From a checkpoint of a small image classifier.
Training: ademamix at rate 0.00047, held-out accuracy 100%.
Rows from block 4 of a small image classifier, named by matrix and row number. Rows with one number belong to one neuron. Each number is 500 + 50 x the weight over its row's rms, rounded and kept within 0 to 999. All counts start at 0. Numbers have three digits each.
After each neuron's rows are labels from the 100 images, of 14976, where the neuron reaches its highest value: "responds to" is what is common among them; "place" is the part of the image that holds the peak. Only what is clearly more common there than usual is listed. The data: streak pictures of flow and ridge fields.
# fc1: MLP up (model.blocks.4.mlp.fc1.weight, 768x192), inputs 0-191
# fc2: MLP down (model.blocks.4.mlp.fc2.weight, 192x768, transposed), outputs 0-191

fc1.30:465522465508414488537526561531588493602537528496515491432602531541425471432441532457457501522480462562554526405516489527595617463587519441441433483488485438571499518568467455485478398530523501528514539432467429450525593448471555449455515531477543543487441397551528530468515544570531477481500411508419518454502484513461444555458546399520587507508526504496539391595455565553511442482494531579481503490517537505521519503388420392499518394389505570518532416496520438461436538509553492512520533487424533462582445493456528516503549475511453493513538510449521547554504403422423480579
fc2.30:541557456555501496424473483479521578498461534447418579505573479539452434505477560566529424556549490544522427406462491481508566490511401469574539493468522549505442505417472468437520475459396497478504571504444483552457492546487512467539473499491475541492541409552489429434545518608486419370480481502523430490554562518487458352477434412495585411476413445447617427474507656494515496516483480567498524530520505517500454449531540552414480528580459556480483502509480555445529517618458478569593472473503539560456505491456512508432501571498586504517530509492526555544448496479600521487
responds to: delta
place: top right

fc1.196:480507397446428543525502490522561422425489430457571425416515570528526435512377614514527473496541450488524513475508555489509538453586488489486507502525565540456518519588535479487515425471535578516514527507524476417491491519372499480534544438422505490509487444551504533398532515517408468487439423487485460505505544460470499516437496443504592480451483534540570577573556484431585492590542539515474488506551632452494471548428365390434454443526499503583549516501539484398482507515557547507443509561560500480494392418525483484483536499563526563483499530501510547500576456479449475636
fc2.196:425459475461396459489476493507454502508517540475470542482485595547560493458493581437500444551418520530445455561458467479464488508535497535457461475437522488513553474525485547389520441492566567438510512452477533489604568491485417466481567474621452539518459489466473386544469491577536465526489586481454524507518491437477432567485464499522533438532624432508534525542537504622517554461582468475654633503531544595505561488518509445459489443554506551526542485473545373455447518563482556528481475658507450593588554475493576442487563477538494501447474473511454497465555476492500467514
responds to: whorl
place: top right

fc1.363:550419451485501543514502535508418519511563469523494453468558514408496470431515613549553544503511564542557464516499517489512461531555520495491538473484499511434511485544562512609389509462544465498516475570494497527495589504439528468490452420456570495535455427465514568543551563540466549446504438486438506536522510469494597548502457544501547447412618478542467498523527516493474490519459452563565440524451500397487415560503421446469482394525515607513460436476544583494541401454533519550481535629494527502309488478499538439487520538550643543500454508592487452497521471442559472592
fc2.363:529499456551472515541508488506602519511425580489412551453559489528489518502437583549610538506477480562423497488452446571458527451578486431444579449458504473389530513445489584578569488445492575435446508447460592460443492525579455483492553469416431560481550437495575443517527552508501522492464491481388465505487523530563403471396492409551525520407399434435511456486466554420537545491511547554493459569516508511445399514532485532486519512500529512432523508530500396442581457592426506532479461530543598573531487492482530486482501514549501423488503485436505526524553458462587388534
responds to: waves; whorl
place: top left

fc1.728:419511476475500540512534496557518508499551481498443457436653478558536543369503609440514516548456499539500500512492497502527525486555522452489519510492513523457471475551530493400448445533622546567499523466492471498541532498429508455469478568477457533494423366604527516496469522431467509453424409511502494467508502551494546514506591449513517403526577546498510576572501533440489464534455496646451508484511501500463528562475462416407510443470540625482514402502529515507483593476534501512462642382520550504585476479468504473494517498560529526530543493414497513514520438419373463591
fc2.728:580487484586531524458469489480517504485504596470494494521548544488456453505532557545536485492502509519536446413602501531477539463588464474444435552498483517451465488448477466505684457438470497548438567534454494501432472506507535434486351437508474580503506375440562504474449497475531473445486493564556447473580495451506470393447562402531616540456449494507454513514493584472570491507569522467476515443590554534440468570472495454458507486570459589442587498522504514471489448565443458536493517670540458473506561479469553547425439530530551463482509429497533435430497471559484579493
responds to: delta
place: top right

fc1.422:565453437492482632537514499539438527486553461505558481465579550489526478387531573484500587510493432550572472465483488512538519520536524479462507543492530468473481446520487427523496477517539590563442568449538499494499548536458569441447482507436486558511412418420487548546456509453387570399447459506484528500567510464454445527595478475503502467487597540613561573559529504480541403470504432622517458488465515446445511488487466438525558382438555567514482393504574465439446506416539500480486578558544583513504472457480575389495491406512486541475442490504486512460580465419451523557
fc2.422:639530477502501586460441474525518529519475492503505465552560474477523480482582507547552525483498515541505468424527458487582544446513506505477484518494544510426513535519538471523558480504401633558482551490556429506423486498512495443461475398477516512527525434533487496487512476446507414558509413643432428496534488507487454414490568458531484468410401593512556547437488550360559489541448500526409380458473491583464382521544497578558505575633481511446492550495444559480502453540571453532506580497462544518563571511457468491427523526533583527512479444469519491425441499484474434439
responds to: parallel
place: top right

fc1.632:448487470509492595421512512534559456458575437498482425474588507521500526431475600518527422536504471497516423595512533464512557525541575470539485477469453524434483472585519453512500442519574579701536468500500513491423583532413586437433487443444464531524464427584493492485526470389482486453446419520497528499492482507469562530540551409473533479473524547558478569550504539473537488524449496595507492535426502518477491459463464411476501373510501566515536444495549564547490531467514513456525516542526558475518446501476580495468527470599525540562509469489525478472617454355388473569
fc2.632:461571561507428454432560532490558501519495504517470452512463434462485500530488451566483532437494544457575498395538608564611506551526451503494546518441466485447444512524424600453556501483463456475435409531491403542517524502453555422531413428516487499543399471522487494422501498542534518408431527569518471461449456476536531457485494553532508587451504538510472497464386670463546441458529501456478468401497478402445532539486563512492463542504574558438444508593534529500492576510481485398541594494491493464497592463520527508585431514448605486493547532465504479568420551491465571553
responds to: spiral; saddle
place: top right; top left

fc1.271:492435455460476490481495493466525481482502499443441427441495509571541517533525498425485491520493455474571527504522537415567565529503504490516536518422437479597546497522523484472527516588495461564490442517462287437453598476536554491436475484521564459459488492476532630497509469570540547484505514508566447508470506448561424501524532423411541474492438624497427440511507495517582490449472479484543510450521567460545491469454426430561485490395494552470463490533530370471541580479591458662510470441501604547519403486471543466491493517529452520520466516454475527531436511558368543514
fc2.271:511501514525460511563476409415551506529524590467523583533530537434487509561438530502613502512440480482440455425502476497473538514478553588422535501519495473493507499471456554501448514492481528458519571500505569463431490538445547492507639476457461536548566474455514505505519473473529487532331576446435409525566569529528493511511376440594598421501568488520521444462581449508509553508559455556556495582465517570487534483394401510540445480524520520467624499528520453550582567570439500537453475441477468492447519523419420456457590471495442478467485449366473459466534516505540463474
responds to: waves
place: bottom left

fc1.558:630438484571470520640454537532463525440500466431590491507533598518512503491466566514475461475608483499560454450530475638513483534546481565546548440493469613509537557511486545527393498490529501485584593488504494525497525468512522500526423552472561447507541497416497487510543522581480408567441497486455485464590580528439492469499482501510574600455590530458581452505393503417541529532524527469536454489521477385454455568475545511546424493480483482555485530444563489509535449436478572468494502555504409566546490467508468480461559411423485563533468579568493459407497566479529571526
fc2.558:632469538462492579570523562548530507530405428500522492480528437571365485476496557552549481488579521523501503485517497537578539526525417408443552493548462462472548444530479528620500505509543573505484523407482493512501477453574463630448496455502569453495464460540547457535540553347389524500464403454478497526480403560479520430521591554506421451519493542596564519497378511442521505505496511522427492544490524564458400481482505501519428514514505520494551511510410446465558407424506506492506578420484545508433415527547513497490445473580540530518495472486531423536486520459549452472
responds to: pair of whorls
place: top centre; top left

fc1.639:474514451443451519484461451558498447507590495486487450488586463504482477425433527421495519552510460496449551517528501493496570547545509484562442468435508482515497451513536442512559487507588498530489540553532539440454521476431612428433480470460435481479484436476528512411487482595472505481487399572469471537494428402558492608526618423557528473473489503460480451579423558485550463463512506544543425448494527531529454507441366439530456467500502577456553467548488507387421528448536565499566561559496555523501431557473590533441567491497546613524572478566466389537427436516391442528
fc2.639:562500473463562536541473465516532572443493535458517487514560500584412473478548502593605583457475489475509524545512450492489633429515564499527466560580534535555508454420530525380432475352476564538471500469533459460443589535486484484480552486484444477503511505497518460416474493463500377579633421575359474489513465530508455442444503417494446542417425507541573573494525487513570502511537533536499473482469462533543475491479489509525498548402496503486586526604551493454537385484490421519571488541512499508562505544428473491506458460600539527471459522529495441417464554482531427476
responds to: whorl
place: bottom right

fc1.684:473426504537437414423603491459507537428522420604538460469474460484577470585464544525584493480568416510531492476489518461576541508488529461524534386514494524517513447501510559576531481480471456549532503495505433488539504483497438459527533494439528460393523484536454589483647472545437520511485514444546526516423466442441418442526435463425502539623531512549463470534523449513585501502459451454506502533480587390581602515483506474542564480445521539520528518468501463530549507465556627642483489474443504578502410406491495489483482483557431389474435503465479575473524523517428477546
fc2.684:455534504537469503509535445437498515444554548508479556514535550531455437510435524555505510522478448560487412449427508487489518472478522446509620534478545501567410518478467531321499491483492433507496494414396490504492579554464494444592475579461410543492572501533489422437543494569565473460537591463475441503518548512507514496447383383473612449517477401463585459489620500500538511514591433516646523476479488531521542463524505488493490493463483494485471500606546504450507444566428499558555497500512535613467532499386516443480617516498490492543498506417519508515479528514517410510
responds to: waves
place: top centre

fc1.187:510419460455438484450474500501486458533552493498432409468513521505541513477489494450549511545545518532521527535557567489581524561550521469467568523410425568541574507579555529521539510491516430561455438508440407490431626494465578506429390435470561480516490483447563603465596584568547612455519476545436493610482516405537466557478499467482521487445545527480473491512488491510527490472495488496617410476454559428528444485458393462530480478419537530518505488479528432414504512482606529600593471521511534571436436507467555420501555452515548566491491414531466485414523487540409511504
fc2.187:557532475507489518551463416466565555511482540441488566513538507490512477505584508524647530467454516469457459469517448504489574467487595523444461574513551439392538425431509646465452486463441480511469546471538494436466519527532481537451616539522455473523529431490509475468537501466560459579459451609387434551592528517514437482492470460588462483372488538476483468452498395482542582516519505568491418556442528545494430537466485517589535547607486503478563551472474440503591510454487482551516524613475522577520552534454464470522516458572501484464480534423519475417626525446482512463
responds to: whorl; waves
place: bottom right

fc1.752:478414413503482487457412481481510376540517486445457489515446546517557579549494502505492490550455462489541521520440504417511514642464616470508496411474499435565491522514419459506510539619530445557427462491400378440493516474525614543513575483435557441513516503439481588481549532518515528476532520466482535526509546425528495501521459463439559509494561576483473530500582572525470494387472467444575474449534498400585459433494460432523519501450479457583452524507556458419511547453562596637546543533505522476493454509477571502528459524599550568499519438512474492475546510540420465529
fc2.752:571519452504463466576467407422576508562511563464441618476527486529544526612557537517583520454421533478458487507492516494509501482463576510551559525509537406404517516489472629428475491474479497427524551510518531449489456555496561493530447548509422486517481476545383483431606464575570425517431506504425457505520536542531468444511392431488531487456534496406533394460572509481487565508478449572525504543426511466580508554494455534554533489478502535471529520497501532509563579560523506547465391499448504624491480489433439482537566525525423476431476544401519559452623491474569472464
responds to: waves
place: bottom left

fc1.557:499503454479429580547540554589412508501455430452527464499579556551490536419467577517519576536462471539573479398471522490519554494526416492521438508478506516576551444556566448549500446499511489595474560485468498444513571483455483499512514551473502502508453425495481517442440533412459525431554441497472493494583506500501358525574494428466507473485495556518551518582551537497518485482509522576467493516488504423503549506454517404520492367341515537545512436512517399461485594479469527447472523652498579553510455484525497388514510512481507521511433447504501542479658470549414500574
fc2.557:505492509504531483515455516547579492509473472434447427540519448409513544465681510529520557472516570486523559495504517469571480532514509441456469484493553460513511497495576493632595461512515575458463485487578532485448440500562425545472445419499473520513479404516485552395499502463504435537532373589488448567483420566470463373516549502518492474385481597555510464440470525428533447514435607524387430445521509580472396533537481552579510545607479515466543498425475497513462543524574435506503573582467540500536537484543524494493479479514596545498486510458534517455508465483435446486
responds to: whorl
place: middle right

fc1.373:460439496460514539488482400528478458443608505464500439474622543565531550403494505458515657565493480549537497428534507529521504576564505464496434503471420526520543469571596460379507422517510518549461471426562483524457549490452490418367433497473435538505406425519559498479449527472506462514380438580473526481497453564476491593489611470458556472521497524523479547571438461494503502506513501627503550495474486544429449460511474467501509482536531582488514391515524512485488555485511491488499516381524525519607492496409537435460541489517520533530433557484531512477487431378475518544
fc2.373:511579524510513547441460472495583581447469612491436516556525528441413450468550534561533413566555494527501387516545494470482545516520452461428516507553494558571439436479503469518644509447459532582526501577434469514395504473500482487492382491423468497457578501496475524458514482494433453445542475543614502468452520502472484399446584445535559502488395524486590598509484649414516502525535519507469512511544460601501433478476509513413505518636507507513544501579493510470535461614417470528541537523486536496464487508518514491444453544442567500521563464522483472509388503505479543461
responds to: parallel; loop
place: top right

fc1.291:525498454478464547498557391568573526520568509512474456453574517505430519415490589489488467531529448560531513567522466499536560475559505479463489501450506535512468475549500518436505425517603443538529467501456515439467563493468509388452493528459476545429423370558569519433503608550536632443404375553530550443528511466469503577540574451539489561487575542490532427597485456433525498453478536577509461548448549566515516591430464435513511414454478579510519438528576537489532516464499523489513605457519539603509480490501504529547573462597528519536525478535504538485504438495389519588
fc2.291:482494502464451554447487523574597505413474440485461529487517483390527530469519509528546482468518470443501553450547489477535431503568513478420555520551478537476515468462558499598680493506537595465515509557475550537466546490511541485439562458548470506459538466406562530334489460478438526585526491546547515413455457490456503476510593526550438573501422579511445542503473469484516471476480530495489437484508455509442378442498507451473491502535468549514513486466541512431505507503509476512474504715496537403497571548529594506529381416431499524468429490561515460496464521523392513478
responds to: delta
place: top right

fc1.335:500435472479484475518603505544492471489543457482387375479546549562501549526533497484461499585513456480587530442582547459560614554521468486545500486468421568507561490520572514448476515518470565598513505456467358465441613508451466502484373556511599525524450495518524587504523447529621569505551490501623432535462459464554520499463524422423539522512464554459494485531469505459587461518425422495493537556465514530494514481454462442493442509440519522500504463518514447470552553470577504585505467461508502547603436481400515485460475552482443544498473535406467596456507518503382526541
fc2.335:594468480552461508565479467408517449533498506521494553454518498516488457556411552423520533458505453559452486491484433585486543554510503504489557492549493487528495569510465422487383461529504498486482544449489621399503484521454516510519494502523548532516543469462504451532570564457542524490377569432407402512525484481560514544522376375567536412503507471525517472491538450523541519462587428518489465588474538539472488532560316487534568492460494524437611469577460534499536531519522614533498511393457444545441489475436429485490573517553439456540473459410495513499522449572547490576
responds to: waves
place: bottom left

fc1.543:499466462484451578527489443539420455475542475520482443494580481445523539336478566522511629562512472509514452457499523494522551517548457466540489488503493520572507457558502495432360452534566441633486493507487487482415558509424508458460417468453471547517438383406512484480521513483489440470406393508463474524570511509472489535519549460501508464449523543494514582574514473478504479523486514654519481492457519409487506461469483444593495406567611605513505394484529577500488535479528530493517572501517508512418482507553521397516535476515538514544428487556473444481568435403491463573
fc2.543:487506497507463414517428499428572523513503590476491547436428590424489541491535600528555487526417499558382476434543532571517499527521532519479472507486490509517455456439501615354558453467482481530447451551482472473550576462479525465449493444566404513492516435502383478477529471601604419486450531499581438528495653492531516493442442479427542503545582434453445472596501468546540522467533439477528564515524488573545563476542556436432524458483519602518429434521528510516533517565457565493520424521470466512479530451437480548565500479499465442483543551482478495510604423532499583504
responds to: parallel; loop
place: top right

fc1.111:505519485509497536488576435464503500479496489510475493426524518431511473480570568566514488476448443526624349438517545526519500471509419507462544433509543474434447479519567413390463488556454463500527440477471423445524533534473445483533551527473418575565480464486522577606416552403439463431397528470520448497477549638426498494507538525445506448518551495597488580499498454463472496578502538558386475512506509445390636500504498461514446483511544452587480509472537541566560541456535502520421557513536527525441511493554419500468500514552461459495426543502531541553628461446511452528
fc2.111:447486581495493478452551532500501458526438539512416512508464480475557577472491447462495468328512566465556551549506526499502477563451497451603438525527481439497556400530499584559479472500545423508492424497520463507713478463489489576435484533544486483452464553413534508593508490556447477575472482483569581445404458592455612534536630526539382607527559504546434508541504564548416513499483568440455479502511446439498503526496478463536494488505504520517545439475522435489520513427558507441522432455490456521447432536549479511587401524523478502538517482545476488510522482488471454510
responds to: spiral; loop
place: top centre

fc1.433:548446465491483569572452526542431483518538452517522434471550537488531512463528593539508392539468522524508462350533488492566473491521526471477509494527493484554518512557487497597416470458561498529520481558490449482479592459416547455522494510422562504521447410440467532507552540513442461416483462485385476517514552468477523482544477489480504418466605542521488503555540476486558407471556457553537462528492576391474467508447399409572487352384510542555488476525530428514469478438533501514524546583517552500352430462506479480474508411535525527525517538550437534468567469375503454598
fc2.433:543508495559428478488475481460489469553522542496513597498490508469493462493503550469569563374469512540429505389487414492512524546499504483591558505527508481432503473487461459472423429569444537484478504396507475521439572559454520487448521448540452537502569415731531439594535521478584503506570571558465436605547537416531532486468413487526463409470431443463585466502545525392532551492550397490511498560484510513520506528558452498544489520395482547428523515460500528461602504482502497540490472502505514578507516465440407493494511533597497443496496518481505433512413475505405504510
responds to: whorl; source
place: top left; top centre

fc1.424:436473465485511531423443528543492498483478496476524459492513573568571491443463571456458571451488454331515581565546491553499536469543410628493366591410510526509503444451445499539531511514555457542519540532478397473458506450467580468423371551531540502499521476518490585501494440547470548427490500552512460467502546415465528469466484492516458457551520519478492429472456501396552417509528565507606444518516543451494444519510454448486523442429545502552511431422494442475488455435531552491537469468458536597543405461463518433477581393469428569521458493483440534469464523433463585512
fc2.424:563505503489504503601472449574503484444507502504566469472437495483377479482479450492445571553445558432521508565437520505497531489427489494482592466551548521567476579500531417473369486502505644477582454561532520495468592499522495608522622472490530424482480551667489517465443491488528482528473503516539418526514519433495503536583359496474454470552490549572475473505453413454452538524453442502480446493471539557486572498424497538530436529444544467535423523500484551473520532443544502492505517413454586481529561471543484494482630511490374518440415529513546578493442489516477507519
responds to: spiral; parallel
place: bottom right

fc1.23:424466466502394499468606602528464487536521511453530460462554568490589476419463579512583540548436481599423494564473540539520554506546430516526463467474447458544469561527505446550483485491487514553434428569521460582548551517471474558517500477501501498544456472452481494468485522448515469464531458492523582485502521539465497526480435501504498467490553520626575401547552461435568537498481512554488581514455527431521497533507483439413460506487471569604548476381629430489579471466538449423483481641476558563533505414529508536454490416531468501570549495404462590492451480486439574594
fc2.23:528540470471484503485432525433539502489413538520419553539472436408511417472504496467468402438535548485479466510494533458526463577516436532489437449588444518491480475473522399605513528523434523391552542557450532520498438495450490642462439511497531528489533531532533512497468447554442505469409451496603507409443537555416560405609531492599514491525528507549547476493493585461488537505448479519450482538488445467461424470444510544454507512649540542473516500521498552559558644594536448456511475447483556487388504514489426546529491434443596547409525507565517546531526478527533487485
responds to: whorl
place: bottom centre

fc1.281:513420442423407578541467451549530497493538485514421482444517541536503494443462516420533598561513429540557486501475526456514558509552486532534458496403406431584532421571490510404504475577514433571447492523467384450456556523533521445431439488488523509478474468394572600408539534558540544445453456558549488568567455440513467596486577436475565538432471548524515488509521550499475533483437545542546487434478541494523475444444439436511489448417501572503439474478622427438553545482580570550478519456441580501494450490505578504560552555554473510561494565500494513516485474513407435529
fc2.281:543524487494479511511459463447535482542477553424554583514566552529468529513559530498616478486487483538514474558552513485464506460482564533388431502494500420447569471503493554542526512478524519476508565454537583430495435551488504496525647544498469518528520455416484497494535523502474463532391428428379466654538494595477495520532492463567505397507613491541481409471569390566465500534553502566494499549492539537445477478441390485527498456462447511489629495471478393515525555495500541484471502422510467532491514512473516452492498520534439450492470436447547509440632485480633396482
responds to: spiral
place: middle right; bottom right

fc1.299:448501464461521579505503521469446545492458488543467470496535445479431443514482541508528448515570475538527451401465528467528502336518376470528495495517574479463464464544481499540494459516516607498459458567604518431508492536454386495556522497515432468477515494478445506520396496399333505507517492512515481442489488577518426496548477492511480497439443478590549605500513481459467417649530390517475483457442534554425533581478406449513470479476518540443493513529510482528494552543481477434384519531521597433467453467556485517522490601464556548451466558533576459558463510471456399492
fc2.299:539508494467465509539456467505542458516473463474520490531506453468522492497624481494567557407474506491485497412590506508595548473473566516421437514484506462471569444498525524450449485462430542558451509516548467482519520476593546491428536422568599457533508461465486562575461512448514447545499447537506460601598511467509529493552511532591409498426477602571426557468483513390540554528460543515435430467439538558485447508530497534579508547709476525488548543462437598527505554450519472504513579568469497507481517469509464479498447456506576493519446502494567406417543500440426605414
responds to: spiral; pair of whorls
place: top left

fc1.228:568458447519458589504573491549413488515465413439509450471522542468466530483587545554453509521433488523567504426537530545575535545518534480474543533538490497582484515502498481554464468493475474524480567447443454380517520478473611505546544590402555527573450448490540519553564498511439554427508512422461476469523542414528432421551472477496580450521550534465469517568556518441568433481537471559403472517536603437507611463469486435513534342351495471529519482473478425496461540507533486544506480518547486532482470402530495504531457401530441514493414475533474575429611477501492517578
fc2.228:564539463441505614461410447523505538530435494489531490548609503530550455568554523506593444505519462547473455425536407398480525469468524519455468511503443539437525519489477490579513490537410573498477645467521515429489443555531527443506450515498520514607504470427494475499499538395451464514474527534322474496576519491500461466508569472526538436481480532520593525447568487442541503518490463596533500520417517563479402498492539547553506546600384508460603564481438513480552496519447412530473547546479546519604515516412493446438503495517548524453474439459527462434496550467543413469
responds to: whorl
place: middle right

fc1.455:512426478438483539501484504585546485504576472470407407480638514565504554412490569440455482553514456502509513534522517475488527576567460501581463511472454560489549491548546586442527470565581558656507515560486442486417594474432485433441347512446519549519408412500525538489505496504542524467503407533598491551510473493517568559523606435471507531455512566499507506584504540457510489492447484603552527511459501584486487482458458408478485431476511605506510390522556466481489585455528520520514589477498570505515455463454534474477516550522496522509503492443458515472523440448402487588
fc2.455:512479453606450481467523484407534436589566522542477589487517522511523522503478569459523513441485508537477485496548498659559530503543503505458494550508526426505538542544497513488440473526530512483463556461535581399442449531479491492508562494505483623497518422450560492469578518469557499522386510484489465562455427508573498522506492401572509467450483500473457440470526476509533515473549481490465411544503521475449508557533347501520648495476516553386702498511461499499509558502552546505479492451475482499439501436471462456443544575522446405517489472364535503449535405494470456569
responds to: spiral
place: bottom right

fc1.482:559474501533446476534557510521410529492459531425478490504482482435448537433541505489482521497550479485482512447595567638523502475546348466481534540569507577528570453524588593436373473507512418488470486524453502484410524400465468522559444559508479603547474462462581510448578540595575494505537476467492503455521563469471431470521512524514430541452486483491479489498497407420500493563484569535407531490555508424406562562505532487540494511470616556522452417512484428516425471506505517514582531504520497571445523477573505386533565439443503605540450570518503527413450487469531518540
fc2.482:534561500454507506512456470561590504483432515492518473497477466397471479495532471513552529456549506447531498464547496474571513529493470526523431487546449509523519454472498400526474502465435624460513497616500465496404475476486600563384360361533535456540471482468470579473473523408438489504478391601561469421482474470512551460519506513571462492415406566529495549478439655472491496518482477547412473497468498537488399486498523560565475546600531538487537484541476590556499561478534460480501538614492514420417544527499461551523493405464489533496533509520507449493395542560456534448
responds to: waves
place: bottom right

fc1.115:470522490467525579551501491576529470441605489501471461489638515639512547384523521411531545502496476505480546481513519525493482517561513475512456453486476486498498490516551473411461438498535530509504483398553482526501526472473505407419433471459445516458422435528526493537451540440452435506402429596520542479522508568500576581563666507489535483553515519502539561543427544516500490511507490646546510487468512582423450475503429482537493466529509647486512407501513455504482549506513520478524513432507518473674493493382491510511537511497448520570547493404500497482556425428497476546
fc2.115:544526486507477501508447462481597575474453579455438545540478496431374417477525519559557474528550510492519433455536540464489587516515499513515496519564506527496431492419511497393565482441416586499536549609475451534415540524446582510452419523469465486491541498591474508353496462566461419525462462531603480430512517561460510383484445422564539537481402552494541507516508647470479513537494491511457508544510494391543483468464496519526513528514508541477513498534519620507559574555432504535544502569440521475358514517498425525515500502465496489515550524516529526503402496503488639456
responds to: parallel; loop
place: top right

fc1.609:559422426505516502461506541511489408494444498394545426513489514503500526522497515471490415516518482506590517546574495405488560603518523532491517580430365613517553541506529551519505525475502463538502469538395342460480509500477605493455431506400612494500484478546526521485545502575531552448493514491508512464506533408504459436506468490484529497532546567518468439514552532506473538463510517486534503525515573439567504462461398436494534459378482494575484511469493431485482538527530541622566451517529573588479463455506536396504448460542411545505462415489419521397560461565396486513
fc2.609:546485478500410493580465463452610456556463500519484585469532435558525450531509527488559527455566487481491507418519504481503533521472527520513586513473512476486565499492491443475409487488433665424556547564418580536337458497500531490536631494476555471521535456610419533515521432444462512484448533442509454547567553433517503510555313520483508403486375512455505502460489514474436575513479464587516526572453516464505473473548500527569490552432453535509484544467445495520536545499551504504528457463462508590429474501502447475562481465488517482459436569518530553467495489466582597433
responds to: waves
place: middle right

fc1.104:528475495495416519523566433566483446436576514438485415457555550530496552471500541537537501563570454547541471495561491541515561549553513418538484518497401582471575439578546514475483430498567503604496516473510485550392607450411528484434484492445433583518504420532532527465568568469569499477462434512528508507531517485426457557580496465465546577495507544493507577577543456455503517550500509573440511567443529522403552461464482437534450460485563546509530462450545446553517532474502549472582475517526519556522474516494576399461582447555461556594451565454501614415525448376431501553
fc2.104:472560515477482548454474518488539517487440554514465557519550487435419440500478521536513427515579510497530445472475477472526472523529375450541541429526425511499457469492484424636656508468479565420532552538410507536461503480515542526542430482451486511463528496456543478497515478459398525403487480526696505454458434564443497400512570481523493482521427521509586517479470660443449466488491489541444536521547455488471375446500511497415430518590495530510538500518495522443540552563497516543590494509491578457418501553476560511485443500441585531494535484516492470567381554534471495504
responds to: parallel
place: bottom left

fc1.5:443555482450416494416466512593559428441511502506431455496561497474460444458402520540538424513493487540473553596461523500478559483563490462523472473455561537449455510564513419514569481454451617558520549592580492428528519619422522451496484493401511490462490429594458525372467581463521572513492382524537433516450470509523599546480527448470553461542489519565544457569502517553502508512485571520508507540473521589552460450420441434424514494570452581546627483507525595536479503509541468512494468496473560479446459464487534557506524561611543541500538417463502485547501426553470528535
fc2.5:509517500530526449457521471498591547447487569525431560548519510532401449426517538573529453564554524552533498525514545499494569536539447464489516554464483518543488466432494544401552511380502529537482512549448454525379516503429448449531582562483341492460523435569494454389537521613427391437529421521653496502444496577523460405433461457484482515499429469457565524512486589515474479486506523526503583521549469435497542473496509464454502526405557529488494493507521456467513476584489485495603436442541594573448512505479489475468482553497483473531591539552491558586437483449572532490
responds to: spiral
place: bottom left